Weights of a small self-supervised image encoder.
Training: soap at rate 0.0017, 19800 steps, batches of 256.
Rows from block 4, named by matrix and row number. Rows with one number belong to one neuron. Each number is 500 + 25 x the weight over its row's rms, rounded and kept within 0 to 999. All counts start at 0. Numbers have three digits each. After the name is the row's rms in percent of the matrix's.
# fc1: MLP up (model.blocks.4.mlp.fc1.weight, 1024x256), inputs 128-255
# fc2: MLP down (model.blocks.4.mlp.fc2.weight, 256x1024, transposed), outputs 128-255
fc1.263 083:505489524484456531507493525476525528552465516519518486511488493493478514466545513463492475534498538492519506475523546541505470498492509539446515496488536474542530496517497489531488531512471490480469501462510493515514475516506570465506494489486483521492505542488536488500491479498514495529499494483445512461472491509497481488501497516494457527503489511506508504527485522480505481466489
fc1.264 104:531509517504520500483467502515541479531488475544507522506516495510521550513522530511551465511505494505486447471427515502496498537510475507488488483553475543477495519512441506485482493495501486518530460493511496487512449498500499515487530492529512498475497520472505485482501489520510474445494490494523520541462519481553513500522471505478454489506527446510507482532487538506469508479551
fc1.265 098:497500486492493512527523472447485488526518496493508491487511471573523497483479456511542502459505514516500493500489470491488504456522475469523537471512526457483521472522500504481484521510488518523495545535498519486460474501528467465507455484507500478484514543537555519478514475559509520467546514483477519460518488497452511469491524475513465490521499474513513452504515541494516517511498
fc1.266 091:534540505536502509483441509471458508475500479494486516509513502520473513530505505497531457478488534477482494553519505489464506494497519538471498470479505506514464495469459509512500482530497528515513472524501507516488535476537438508497486485495491522489483498489538474517557464438500473472455494526534517532524509545495501503495506539526500467458514499482490501490466478470485417511506
fc1.267 103:483505533488531487501514426534468484525523481492530483532511484447545517494512488481565508488508458531546531521513495487502518525526495533471578472505487469500514495473494503505495481519490523503470513463470511470491447511511475493488552486522500470540555467503509533480488495495484506491518505445517477504492512513525484450438515497496492495481517507492475462481514535514514510525495
fc1.268 102:509539476491477469510531503494535480522472520482517551511478518490478477456498473482501496447494523453502495505469487488491495502515465483537477501503449463496520506491519489476500486497439509516515510419503463489509478512510497546483491494489463510492496479497512549482521531520475546544543456480478537505458542495507474496506454502483525503486449469527470499471492458455544478497546
fc1.269 137:526454509533477475460480516506511527501495538499507476478491484518526519494518500480515503456476515505496494513506473520507519483448505514514493437482520501461469482496476530496507539463503525475546489507452486527490510464516473522499509484547493510518509514508527509495495483505469501490429534505510484497464513439499527503502545496474527485434514486445520505512521511532507474495522
fc1.270 089:499522495473501502521482502509485524523498524525469520526488515501517542524482493504521520488454462490508525504508480504473523539487513447543502526508508485510508472489496536491470536452468511472552486509490460514465547485541478481510484520527454482488534485493493538559498467515407493515511524487503475533532513499483497516543466491485507497496495463447476489538502498485516471526487
fc1.271 090:503512524566507499485523508508453443497498479513507515514496483504534464488482475455478454521448501517480499489486524509499546521496462520474498507519466479492443498464506487538522518501464492493512476488442510500494504495512482519504479503532520533479465506485524482522490492517509507493485528452516492490457497507463518468515473539511470520507494418469508518496527467507488478505493
fc1.272 091:509555515478461503496474501460530498519542429515477485509492512461474494513471482480493447525511546540491483499548477521509528511498508500522435489487527473510499513469504512463452489519502494485535544480511507515538488517506500433497483487496525540479507478525500488458502520483451472530532497491508508475445512494490462498517504449514464486487517426458512478506506514483493499487488
fc1.273 104:520499471489494497519501516516518506550513510514520499513494522514499450493496478523533490498491471529473477508524483463484517499480519517488557484515538475451501461524532506517518490473526445478476496539557495493537561474543511516507530508498493508484507457529507549497497500501472488515452465495500511462480509506484501475448485490484541481479492485488477498489540496524446553554496
fc1.274 088:501512502512500504527471517495554487476474559479476487504531509485487536481500485471512519475505485471506501543497480483519481569470484529524429519457482467529485460496494541507486467474495513485519476495520512560528548487549523511474498488517493492519506478496539465520474467500489497512477479504513502467520486510530495469517495489501516517472496503509529530509496479537500564520541
fc1.275 093:506482513455508522498474520485531513529483479443451476445517462495532494510524483462502493490499464498479482488499504506443530489470491495492480511514492513468473476496470521538535486527544449495512443500474463543468504544484534478474504536535521508515539504473489526460516566490491500497544500487545514511490469472516530490491483506535504521508468485479450516469491527505466488526511
fc1.276 095:511464505501435502491461503453531465498475489537485504501455525506515472500460503507500494504488490529470490464542487513486496488518510490505497488500524503543526530480494518517514537507488483555515499526484541519534508563481486513442503524517508488483477517496482515498492497455489465499492501487477500504448495509552478445484540518507524487486488495467460477484508494510517481509517
fc1.277 110:508505468513490529494522485500508495514509435464512492469489489516502518499500513528466513502468515454478468463516521522453512485491516443480505498496524465541507525462479511502515505452527513486508461471500527530532504503497505543494499513514544511521502512490480488489470531521536562500509497489536506508495481480518495442497488492481493481524435478469486505510552524498499527525499
fc1.278 097:522474522521513504497512493478466488508433508496471492524496500501464474480483480534516524484486501515494496497491506518474494498497477483508521512491501531534517528445480489496527465499486520455451511499463477483526543477492519503490501488567480511547516524498474486461517546489542546515515498527492512493507525485532460481502562503498510503463470523513496540474545518504520481456496
fc1.279 109:517480514497500534490467499467485476485504486429499499497463522486481520524495507528509507503499519502490519515498494494498513549493463485483494472505531548512516482495512511500505491509520482494482551472498532459460452511477506510490496464550529490465530524523507484473466494517462504493492462528500466487477532481511462525482534484521536509516576536545485507501508484483534493547499
fc1.280 091:490489509485443521468437464476488512511525516478504501485510491485504484485488515531474503491501506511525504469460479472467521495524478509505462491505457531470509475504486555453546508521491499518487551515512520513464497522471473535515485544527470501510515491477584504456496455454485521519477502510521506475511442483533521521479508499525500469513533510501511495480538468514492495500496
fc1.281 087:510483510560507515499495513489499465526482470512502474485481455489514527464519497466445473464523503493465532550505484524508451481514505516552524531506529501479489527544528524477506465492480531503554517506511472519527489513532516482501460495449500536508506506497485523524444508520500519532482553498484548529495509506558468502520509487481491514509522509502558467506490533500515501510489
fc1.282 100:513488496500536504525513549505481488459514522519506525531483480538468528514475493513464496517473529492513511498470535501494482511459435470564490531512511441519454509519476507494506480525522544501498496543517528462490539481518475516481463533505492475524494476490509529485488488535533491498499529482462478515517488554514466536508485490517529471489492533456520514521484504478481472502452
fc1.283 098:490480495480520507469530479558502462476465530534518516488491502494502502535491493505538483476461483517421494518467492491513515468490518471500453508469482464470499545507472469507501507487487528492503510503487493519439470474486524530463488502463510513526512511514532532485498485537537560500488500492535521558537498488508470536471515469491554511489501474515489493456504497518494512495519
fc1.284 117:515455519507520456459495485451520485479506513483488505457483490487487475533522526472495522459484466497532534490501511505513506499516489512507494518467500561497527507492543483505496504509496560480511486501449493528491472488511493463502534509525467497466523543460505522479564492481517474512548490496477499509502511493488481515488530534437474515521538488537487478530496500485526419512500
fc1.285 097:501487467517478481505552480503489524506512501482532500442470521489488519529448465527509462514494489487464537481495468513533480484477483519482508531482498540529474515514480507481488522515490523475503488490463502495488504488491508453494498531509463532471477513537526517474513478464507497521475537522474472478536475518494482459482512496454506515497487502543519475507525486489495496502507
fc1.286 106:499503457515536522487484535466516533514500552491502526516506455496497509464495518510478529480500484474494513486499530455504485532489508490474491505528541489457455517459479528482504507524479480521514475515503486496521491520460476475475531482485465519511499479475525512456505496483494502506488511493423550489465508518498510500484519504506504444525511461476489516496512419511472539476494
fc1.287 089:485480516479446500485447477502551483465490427503496491533519469477497528520530515513517498507495454496543524504511509493523493501524470509510516503442499534496463482495496501503463493531493499553521531511469504494436470491510496471515523521483513470460519547502451463494487489485495517476467546464499538505518530506527478515472551491480490535482502465459495511531487533521513488530481
fc1.288 102:493481532463491473525497502494536507523511519481535472463478501488523503527520511488508490509473498573478467518524496513455517531541541505538504506583511511511517497483494507506471502443503504483519521484485510538467530483500519531481530478481570489475500499453476486515483488493502539486477495501467509484493498555530485484544555499517517490467528485509554552498529506476482483497495
fc1.289 085:555536543471536518492523468506528450511458478477506462478519493499466524516471508539485510525504558503494501512516486511499570482556481498498543491469526529487461552501465488480459526474472567509482477515528484515541485472484475486507454467514504505482503478508514483494478440518527470562490499520493540471516519462512492473494466505495504510493505554494494489540482544471522470467498
fc1.290 098:542498561522518521480501525473490503503513516501501539490511472537515581464494465479478538498522490505496528490466498505514511514476494504501543445541490458494513485552506511491457490494469492482478529505495502525511473491533477471498472520511481479549487503474482503514534487479509496531485525512510511518504498522497467476567476501492515512526500560516511478506504486521512528503489
fc1.291 104:444507471462499467494510493532527516450501521526466519498475508514513494525513517479481484509463500490518465521498537477478510536496478485500514529467545493516467486473490509516544495459496525547500498482482503537531522500466526514546473522507493489495506499474487500484480466534498482496473495531474513492484459466490517528507524545562537508475476438504503519510492493526489499547474
fc1.292 087:526526469510471527513520492476518481493491507497498490485518459512489488487507495554538435509503477541534502488509504525469505506522456497456484478509470508504531490525479522516468504475527486496504565458460480505504479480489486464483520542494476485503457503460494495472473461488513468495522498495538522488455453504549507531460499499532506517499467503519502510537520513516465469483527
fc1.293 092:480480514490495510502483467485453503547519470483451514480503481506521521500530541507485491547496496525524523483487523528494505507495489496492512513536492523477496531494538518466520484493532478470504458451541517460454507511490474502488481488483484498493502518499518503513528513513490465472470453521461511508457459464534504505512535533520507492509498495472463537490477553453517506526484
fc1.294 098:500533470518507503465486481506496497514491543507491476502492536486489528458507481500538516540499487479477502484458501561526483508504548530497513490478547466527544523532497488457491530519502512473510486445519463502491477511461543515557497506501463503521532468455432487546503476458503496518469504515531539479508460507522479502508506494504483498483491514465476441469506439496498490508494
fc1.295 105:501498479510545495561492509497505538549548510515468466500486465509426481537499466501514501495472491523548478519503476521457507530535476498514510521501510462523434520499489496507504528487509487501534553526487504506493504494511552492513510518478502507504529513511482499512497554486492515505461493498469493493501510458509510493529507504452499496513505441457485471521519514536494467490526
fc1.296 114:491546517492464485536451496523516529513532556456515547504504509461503478488480493503496539490479527510544512503524488475479522508471516527499482497481554476440491488473504471491478501523499474487519518507541535487470467498546479495496499479503477518479517485512482504494495505527524564495486485509463471512481495503529529488505469522527512510459491502462469512514482511473531486485525
fc1.297 078:539485483481467522484483509548488499534521479523442497498530526518528444524495510488454490482476494478488468569473497470494530500523482504476490511477494457463506463460466484467492451446495535528469498537536459526498529524530475507487520464481495534551509514499540514516481466506502495473483547505568458459531549463505447442527467509505501518506503476506477504495524514498495473495488
fc1.298 089:474479499552471507497530488522505503476487473515565473480518508459504492508505501467529481481527467490459517523517479459461506510549520503495567467491548486534490453498479510543465499530464511495503494457454481508480516514508485552510510506483504498519506484523516473519516498540474528491513492568497483498458532501439565537471505495522532533525452480483483492482511539521495490515523
fc1.299 105:515499520483473511527486494466457524487503519477485497469472506491539534495484500489470532489477495474498498468523495509479509476529500487493503489508494489503505488520482537499485510499475522478499522476526502511540516515490506548493476469542500488485524487547485491518506475524488518541512502506539508488502498532501474524491486507463489525485464501513488489511550514530505540509508
fc1.300 085:497492505447509478479480502481505490533538539506521500525513463498474450471487524476515497525492525467474493489507445499472522544481433501489514508555481478496500533512521519533536470536450480488492500539488511531545535497478492482503538555528490464480517495513559481481530473475542485470503494532445516527456548517487523497524497500476521485478537466510474520476497523485508464510548
fc1.301 096:516492475571488495484503477504509501512477501533528511515489490504491485530535506528452490484500491481499484507497539501485490510499456495502496450518456452501468546497515535502500519544503456545455490503503436512495491491541509480506533507475490524509557502512484532471498480496482470537494466491509435463491538497461534519514483501517504490503529518540503536550478527483478522510480
fc1.302 127:478464498495474478496493470522439544491535463491448512468521517524501486492533497507492527497513552457489472480485478499515496511491543504514539492505511469506494524507528468477488496501481441496504509490534502478552521507481535567516518451506497480480486543505523507481502557500516480490512494500490463508493533442511480519483503468485508448504513539503490478478492520564503502514514
fc1.303 089:519470493502459456488539451494509531504481496477465506540479496490476479507503490496492524521499521511508480498516525547486508495508462486541507490513528514511531493554525500517485480526525458469465521504475477522478507465541504494494483494533510477525566512521464523517484472501487520509523531481493461506564475511465450534509508473445506479511504499534522470491509486470457516533531
fc1.304 097:490499447488538524480570487468522509510522489536476548499519519510533504474508507492498503450511486494503495516469473454539533496507460480511558543495485512499484519495495566468518503525494459560483485489521490504462462477537487500518504487499510524484492494513522512465472503514505481526512536510510516528501526502519488500500487500483440481527501509498498500468506519525556510492471
fc1.305 084:539493499487552528497483463531571499500493493535547441486503460526487511489478533523459498508439508490499473483476505487556516505539463500529529478488513441522499486461492475487528496519447508498463541494469518493537495492493487480507448486488530527552499489493499475520507485477518513520517477532474485517488527503482550459491519531485476483474513466527489511520526539483508532490481
fc1.306 102:444523460505476522523499508452472474506501507452493475529453502510491480552474500522516529503510486504468470505529492501510535564488511506501468573488524555511518515463508503542498476514532473480504497492476490570502502446526468515488542465466465477541525465504470485508478487476510530513477505492490489494503456518449504497541498491509455528481532495467489533479510478512478515514475
fc1.307 086:492488475500529510505481481526501447497488493545488490505496494518505502482485482505561512492475483543439483486472465499518552485498548481473544493479508496434464508514505460518554495527496473486489497499522485553552495483540528524490502496493505508524474538525505552511519481475511498482486521544492516479569527541504527457499534541502529476485494496469441476506528507515489491495510
fc1.308 089:525496483489496529474450519513497512483514490511516512509526480499476493517510534504509569446525492510538495504500510498550563504490516470509498507521461495507485558516509487516466495488460476529462496519478507478489488488500489477504477504515509479453499493498511512464505460508480527471533494506479459508508523516485508464544525510438518506473579511543477514491483525480502493479461
fc1.309 086:499504455475521531443524521496536497524521495471470495512504498500506524502498538532516516512475497478519450442484522561502508516488538510495472525491491471506485488516538459497502507507529466497524520489536485486489552500488449525512531532535497487457480496493497520524483500522486571520518492507493480464520510493504489549490468529488524478485485494488557507473533491515521485479510
fc1.310 109:455477488557553451509503521490536530523516501530490499527468483513512504530470549492515518503474468491470482527511521442488486468472458516489492453502534494474492481493513521544486491469492494530502463528478537493470512531484523528522537511479476524539471496501507533482500496505488492503462572506498504495522489476480535505516497505546521482463537525529506526484506460483520487475491
fc1.311 089:493510503522534485500457583459503502564473499497450500476488482519472487469505486478481459515478501494520566520525506549502518533520517506504490521479517507514497457493476469504495491478463482496512491488518493489512504503516506520520483529486503493473513481504517495514552468510494488512496546535529498491490514481528527500498500482503477523475515541475452483510486477493497471523531
fc1.312 147:498520543489490526494520507484515512494498485489474473522515501503517482494517487468509510498466473533516507523489493530497508485469474482506479499521510475456530476549467474455491465518515467512530470498513512501483511480474471490505500566487485507508505511515505493492486489484493480529508488503546503521509433516512486507483492467526508493504489494541519510484458512458466505519485
fc1.313 087:503484498524485490475495480482488564516511500506458485488491489458496529513475515543531481518483518474523508497511491531516534531505486493493519503542500458483483537511531504492536545502539444502560464486481523445488537522444523487505483526487479488476446491504471502485510539522472487545499495514474468492482483505548528500515490511500496478544497561463485498476493471508482515490515
fc1.314 115:521498503529490487478519500481475467521525474471518519509480516523495489488523492535509499487452522502506415486527466473507521500568503473529529511471468510482502515496515483520479530514472509530539482484519528452528527502468516510490504481514490546541483482481514517487508475501515491492509527512469489511484503484521484490562483500489522479491575532481486511472482485472477520485536
fc2.263 091:490503476482517485491493503478528504503468463503504481485494505530469475517496504541490481484494495464468465452504504511495562500492476476541542504437482502508537433484506530526467537521524540496494515518448492470481485478492482497504511484508470504496480495523457513516507461559450524492489532575450491541528513500519502460508475509507486495494499480492464519470493512519490480503506
fc2.264 102:504472474451524457555464461486501512474537538480521501475502510516505486458530496470477539486486519479496544504534540449503494453478491482487478528467494481513539507509515474512508503490476480520463501541543518496506489491494506500510500531472502491505531478513502497539512440504519465544484485515516494466522477528499497553444562513460536502515510479503507497508491493521516504517497
fc2.265 102:494518519484454459473504512486530474472477512507502484497450476475503506522531499476497485489518500502522541514501514491502484537494520498457479489471460518509474483493472510551570495473525477502522470477525552470499509481511531523503514495497512539467506458452436464533487537444496500504461505488496483505516505482497489494516473512461518513477516505493453517538521512537479531487505
fc2.266 101:506490465484510502464499480497464466496494508500490516532524458514481505536474506485492548522491486523474491473543481546533517498493499492522533489476513543487488481519490472463486480472473501510515516514486514487469498545479509541494490508468439501522503538471525500495476496493499524529483502515471506492533504544504468524488572480500516474496508480519497518445554498480485485469500
fc2.267 104:507486527526480512483510523554530475475536486475485484495522505511485487538499505524478455501531530483502512493505527505518488518482508464506483474502475547487493471531487477498522510440554455504508500491499460456475478497473529458436483538500513481478440544509485475560488522491517525481499480550500498487514478507494486465504508496468519541528526532511510499525510484478483506487520
fc2.268 104:442515508491547506519537490509517501509479513493510515542530494534483523539483472555495492492505479506450500583524556474512487508496468494455527484545491506504462497512500522430507513524561536495511472523545498498459532496503517484527488484497502486463542545476539513524477455463454455494519500506489514494502517490498527473495492485499501508500507529486516481466486513438474481548479
fc2.269 125:476494497498475483464498520508536491476465590506474521524515514493521510476549464499493495471463484536494503489478492542549510459476547496485510500509510503506528521509470497515515476545541540486475517449423488483490548513507495504518483514506528554501492482503488500503499468500538493488506526521568521498462520475498495493548490488487489486512524508467489490491534500483504493538494
fc2.270 091:499518549490518490518489546466505497521482500498518502497480496503499506475543473529522486511563540507505505489484491477523494506532514513452518487473504483542508492497488491493453495502532482479480505513540501461473466520438530529522514506504525463541448519464525506510480490515522491502520525510482503526507466523507502486522535526500498458516523466497519528461491508529536511555527
fc2.271 101:484519481476498507517507464483516504460526502510501487468525523459491501560555503475514465492524483500505470469509530477468502476546517482500504497513517541477508497479513497537477471487488451488518553523543500484483511507507514529465505514513504474525517488502537531537475539512490479502526491522483516494528521467517459508525498493510527502505492496548502529550477446517519524504490
fc2.272 096:492482455534538508534514467536492455431527539491546494469483461489483507526510518489482474502518490464488499490460570458520465488513477501512482508478456503509504479540484514505517473551450546499447438528477523479529505489530460542471502519475454494530535525524511479523517520520503480508459504486515493486511461549549535527490511558484521510473517556507509512509523507490534462488473
fc2.273 102:491501503509464520476460499520481473448550528515473468468524465486482538509499484438529544483501506500479515484492442521467476468497521481522455465499515518559455513488508483509499499508511521496534475505518511508468482476454515510518484478504492489550461510518465484522466520532496436557509544491506508517456481527474514520510521508482486457480477481502511488483501513446530518521486
fc2.274 095:553524534507504505448518508510508469503521491477511482496498514495485463493502459505537485460549496519517470505476538490450497502462480486479524507503519509476515550501525472525475486515483491488475498494434482443452495470492507499513513537524500472496477553489541512446523537534486496510501507529514465520446501514487504459508529508496460478483546448506466516486494494465496436474452
fc2.275 095:463478490500528459511498514486484450469519480526467528513467497493498487505489513519474474539515471501526496507490491497537463494494521539494473506472509479502454500505519503473503467487470480467495487479500535478478510496486515445525527506493510475479472508495495464493443529498499518470520498472505486535480507503499488509498583501471523508532482545503475536505550504492490505494457
fc2.276 096:503506513474457556468435495497486505522504509495487484521524438548522556481463528498505521510492530483484474476505512437485528483456466519497495533451472494552490497517502556479517512501505497487468527471499453432561460476498503508494480529485539537512494499517469481480509475496510503509485530529517514504440498482476494493507476490472510502449527524482515524549486496487500515495552
fc2.277 108:492508522519474480525464511486519482468496509556488521535492520477498452549507470506561475499535484503501526492499480478517438511498474503508503506498526527461472454502514507518477517504471525481508526500503509496492507523482499511490487465565522498530510489543521505494516497512494500525468482506476509494503496470457503466478483511508477514550501494504511461502462471514510506512513
fc2.278 091:480545453471493524492533500539557483489516500524481464502517470524515472534519446489515476487525509463535515528492503497508513480499509494506496530482513506454475515533523489541485467519537520527497479484540509518488485515548480519469513493508494532485457530482527531518480467472546465495493524470499476453511460499468491526507437472522469480509550497493464465489498544454516478549507
fc2.279 104:453529525516450467510484534523475483495513478518552523489511501521489525476447502492534481504500534499507486468516498536474494472505501496514516499523505548523495496505498479495464490453521494537517459470522481492503507495531490490526542539483499514529473515504510492512550542488526518511486547502494516486472464527484540495494465508498499525480496480455469506503481549474481509509543
fc2.280 094:497460488537489504494490540528484489470498513488514543505520554435438493535526495526483499463517514530494498532529468478531485479476471527522497507467484499467465475463475525495488500485508531490523518477525494513477504510482477502513532539495480553530478502461482500500495499526512540452514500525517537456488533474490511473538512497518475476529494555533495478483526496525502461474536
fc2.281 087:478509518501533496502544489508454529488552553495459496469526523510506474538492481502543499499494510485514485468513524491505465525512475533501522489482520531503532530503507540516491524504563469485472575489477477489503432482518512516466513483528548460483496503546471457485505498539499517507490514526533480482468498502507511531465530537474510464515515495483490476454497484507504487512462
fc2.282 095:481526516510544455502444466511501495536485514482507512471511469492502469478492530478486525502516513502529484506478497477523535485501539551486509490465477519445537461495540522478518514485468487492502535492489493459538485492518516478525482502487515550487507530511558503487516488495464475502527498505506496495445500497514512433504508489497456500519516490509490487482479529503506479509510
fc2.283 094:514521533474516492504499536477451476519522476533467464525498501536488503480514526533535464463483505476493496468471493543474484499528525461494528494497517515507495489493481513474486521499536460424470470496453461468543513496494504492513508454552487441524502479504480542501505527478490490501515527486444489511505511532519502448524467499506473495502496528546516542542481476532482476520502
fc2.284 116:504470498499504484498510503532524511479499517528486531455554538540447526488483511488466492498516464549482518497494494527514506493506523484492485520491533517459469485512515516497517474486524528495505518479492526512481485514488508478510516465476496485473479529528495497534485521494491476468458511478518507488532487511484572522524507516479526507510511469476525500559523511502519560494493
fc2.285 099:508473504453551513535503528485531510474531530513519503512480500512478436488517537499460514527512496503540519497455524507522528517507526519498500472512509469515496506469495505529488543541521489478481541487505514474521499513539494505513483491502507508519505481473502492567518502493502480498511518457488524476490470471515423477497484502514464493505465537483496495484524539505475509527492
fc2.286 111:458536528506462496501550512518490511502497483516474502488489487479496491461464539495540504501492521523522517479501504478531494504488495547521523471494515475472504505498482498472506498498509476513554440551511489499529545484520482454418517516509469501524517507516491494482512516504502480509459495518491491545451491497497458487506477504551499520518497443494506508504493459513501486452492
fc2.287 099:499536485523517522498489532448482481478530491499512595446526580525546510516509505498536486498523525526442500510488511538512489518519515527477506476551495502505511526485517529491521494476485495493504486510483499489536493500489489488477498519501492512494532502455522515458524446482509511501522492571505492496482460516548493495506495491527524526471543502498512470520511469519507548508534
fc2.288 095:507490474536539548502548508469501502446481475516495514540507528511514498525511482499500512480527509451502537530461515527491452472500468482464488491478514484496515500523509555520485467498466464534491510502518522497515503511506470505488496535500511499504543481515536549493542517516508460509498496512470474482470526452479523459478453493469491473489490485501477500523472497469506516544512
fc2.289 090:488480515533520535446516502461497462517506472493547502485512487444548472529494484530526505489489477494509465522521548546502479479526468462522483509484531470509493481537498475494495503474506512507509496524543536473510534536506467432485495499452506483487507507527478498502517445502444523488531470488498513524484495514503504487463497515518482536483529477501485449471534506489511530525504
fc2.290 096:473492501491488470515524483560517515525475474533524449562483558445497444526479495515498496478488510489490451514495490522446519531523510520487486543498496474477467503465480493533521507508496495526480489509491521509508498472459523541515507524463521529455500498560473530502496540511480506515506465493502515498503478514489539539505539490492514501474543488489475491504491495523461469486509
fc2.291 103:507522476525538486516519501516478493508477482543482499487496478529489525506499478514510541528505470530505521499522507551500513483470487453520484453458423475510527499493451476507476503487511523540463519463474481459568472507497467504496505499537495524505496518502471500503475541511529517477509489488524495495513472483509522467482516514495532517475517517484513510478519498526466482496532
fc2.292 088:457512518499517513497564500490522502494492423516442490496497504483465497521436499490528510496505544469463508449543518491494485508508534509536500528526509500531498480481528472492497499537487487533520508505521497512490527481516485489532457526496508514538475479542494509491518470492518477524504514498505479491510535479522515507510493491482481530504545503500526491493516490522511480485509
fc2.293 095:502511492506543500493511520521504512492456459472518475527484515495458475557490481488511506515484490531501464517509512518513502488462521506516495485558489479503522461478529461520456538493471486513519501491460481479517489456554523452493509551484495513518483515525487476552510500519491497458505513465503498516513529535492483538472455459481509485495509482463501525502490480522500515480533
fc2.294 109:543499553497542466485484525506508547520531500506520524502495495501436499514474534480491516512495513511513493493493487475504506504541472490469483529547496526481509498518530451479551510458496490502523469545555504458516494498545485499464466503530481488480497542482487500542496494514529505501505464477530523500475479533503538525504478482502516545469501538529541509538514542489507520485508
fc2.295 103:506483519526483513464489523504514496500470477490533539500457557480539543445535503475517539482478528496510501521473532492499483480434512492489500474519481544479542512516549519515472486516503505512500443509518509532483499489519477518500479514469476519551496499490528465481492464502493429511479524523510487484514484498475515443497487527552532500506494558528507509480507535435515534486512
fc2.296 104:498498503475528521482532496475461482522500514490496499490470496503507507532465490502533466477530494496486490454501495497489511494499542475578510482489477515526522484561503503538496509473500471499487507484504547495479504434534498516471486469519523461513504512488480511509494500471455517518496522505516504474509516499492521466516502497471519500508477548499573514480488528552478524506482
fc2.297 086:461502493477523509571477542515494483510551470499504516492477491474477442502469470486485533499481500525479507500511482505497524502531533482480485454448482527474484516498496517470504493530506479486484508485527504538523497492516473477470487537505518463476517508532538503521502545513462488535530511521468519503490503533476566467506470534518485485473517508528537497450499471508510512492499
fc2.298 097:537481518474523504509482514495546495507504521471492511480493528495487557523508515512530489457503536504511459441516494510533500571531521480555463502536477500518497474497482512502467475483499467489471479495473518480514505558482524514511538487485547487489497538507477508507472475493503486457496504485488476540519504476520497485522484530503491504486466484504497507493521500499536537522483
fc2.299 101:499476498509495485484492542531508497528525530508479539473503534490533481484466495496534484516523525526462529544480444478477503484503478471494493510457523490488442480460518418491485469496489521489559539491511474476481505496473477491479468521493511493547494494551487527485500502477477521509499488509457527530474513556511545461486506500511496528536522462482530472485453485513537485494503
fc2.300 095:484499469541484482480504513532477437497481464485519535516458532506481498495522476512475474499484489467518474531510498524492549499443509520473446512494518444511550504504476535539473460482488482530481468489463481510535506469466495530534475509492474530471520525536463494510502512520474525536521467517505478533505502536521523458506483515550506501506506494486517476478506522464479479508525
fc2.301 097:481526512514528507470458525478508477496519525463471515462510499521465515530492540473513550536485451530476486543462435535524506476510527547498466542513487551509511469515507519486505501513496499505522476538517494549545477519476493538490513494468454509483484511451482526518495484535542506478507467526502487545487515509513489481501502462530506542481467495522531484510529513462474462479470
fc2.302 122:490520496474470512493524556534477497541542492517493516549493544499500477497473563488506524513505509495517492498484537503495514517502478496521482494490525511512476506472522544485513529500495466533499485526491473452499500465545482484497451508531466476484509520557509496501490500469487523440484493530524491506506542471479475467520515516510495469489473493519522516487475530489494551434447
fc2.303 096:491483517506528484510508539530472535527518438513501488481497481518505518484487484502455468448474517481534471509493496502512495509515530522564510505475505481478484482488429444430514489459502500471529500521521528489454494503476474514489518529532503512502491478515478495494531491490532451477494453509513529486469517518509489484481504491505551446466469538484488501518484526512488526535494
fc2.304 090:472490490520564504498500500505499445515503540503537453503513492497463474525497456504505518523518459496449500484476497510469453523520539527485531472504524496471492475483511489506445484464509521524484497488516549516487516545518522510508528465557485435515465532484498497527508491523509491516502490494510488498559484492479526495485482490521533513484503472497517459519535526548486512504491
fc2.305 090:503537505505485511492512511469477465461473499499499513516428545499492460515543481491511471509570502535474526528473471502444526505528470470509470533495505478461480540466489490542492516510506520477484480500531502530480509525488524507502485543486473468493486491498486471467483525487500508554483502465488435517516521513571482492510481507508557533501472502545509502516488492470472519465524
fc2.306 093:557501520499519475465489487535537469510486529507476504462534506443509529468559498502505480507508509542520504500481480496465469472499496488508530464500484482510501438541499500478478528482465489512476483475527533460468449542479533515521472487535498485442528523526543520499506494489508476468553522505545554485484503488555495533492536494507528489478480502505494478531501529494522480484487
fc2.307 099:482488516468483524504498552540555462499536467503505512512450519485481534485491484518497506542530488488476482575501527495476483466501491487508522462551542542555485532442513494474463521506504541497523459488464505501521498461513459464497495531478506554514529477558476505492508523490498475481506488489486524456451476502496497465507512534496526538493481468513494526464504510458532531485536
fc2.308 087:516518506549504480497501478468507538508460525458561494492498499489453523462517486492511507524482493467504522517486521517492489521486467481476485507478520518520504458495517510496541490481566518521508496501534456523554504513508498527480510481444504516515498535504514518519524494488519521520519525486516539464510465502491482542480503511500495521501500510526540466513509471500487482512512
fc2.309 088:502470481473515503508499504485531443460525484505484493485514506472455494489510441523520522487506499527500487475487522481505542502493490497479526446540506461520503467458471522535523482533505512488513492496504493467558472519491538533492481505451490487511530494459555475522495507537460522521521486483499498502510501494468514538498514465482458511518433500504474440473467551443487487522480
fc2.310 099:521489492528510517538470486506516482495484475525496502465502510504529518505524488506509493485526515468513449453472500496547467440543491530529486510511499522482493520509542505475564525557488494476480524451498468471508469504506457478508484489535502473476531543508490486480472499508471508540504481481533487507461513497531488473524533491504437520523489489455496517507484507482476494488505
fc2.311 091:515444525499480495466500502512486497462522527453536472514515500479491500497556462502503533506487509508478493491493516529564468471476526484475514490465518458492490519445500457500513460500497479482508499485504530473469496512477505489480529507456494520497518514491510519495443492516526505513495465448557504497526482495513423545514521487470506489555486487491505503516524511529513499525510
fc2.312 125:490480456476527441492478519525518489538459499486507504500512500488503490487484505528484542545506534458533480510499487474499474484523549491518514469469514519535460506447530518582522524497469480513466505517507495509538475538526497475498521461497517511476508479498512521475491519509494506418475493494450477474505523476477528483494521530477511500488513530492477518511530474529496503447498
fc2.313 100:494542484507507470484525533530485471518488524505494501476471530500496479439492519475503519470505506517506464530487506480517512479501541522518495465514511524506505514455559463492505539489551469478471541528485487520535454507512497506489512520493470505463511519497533479518493508503559472545445517440487497487516460492487512480452538498525474522516481507493552505528495482496534463507492
fc2.314 102:496495532504461500526497529525478503512485537464509532483515494457520489525524509522553465507506503501535482486508515508471502465477510467499481545529482501497506458504467506452519481489483506478491520500464522563517518463502476501492495513463496469476503515515511537463524483542471493481477435517559506465506505521452460518477525497513502494510502502491486471482484492513530484559537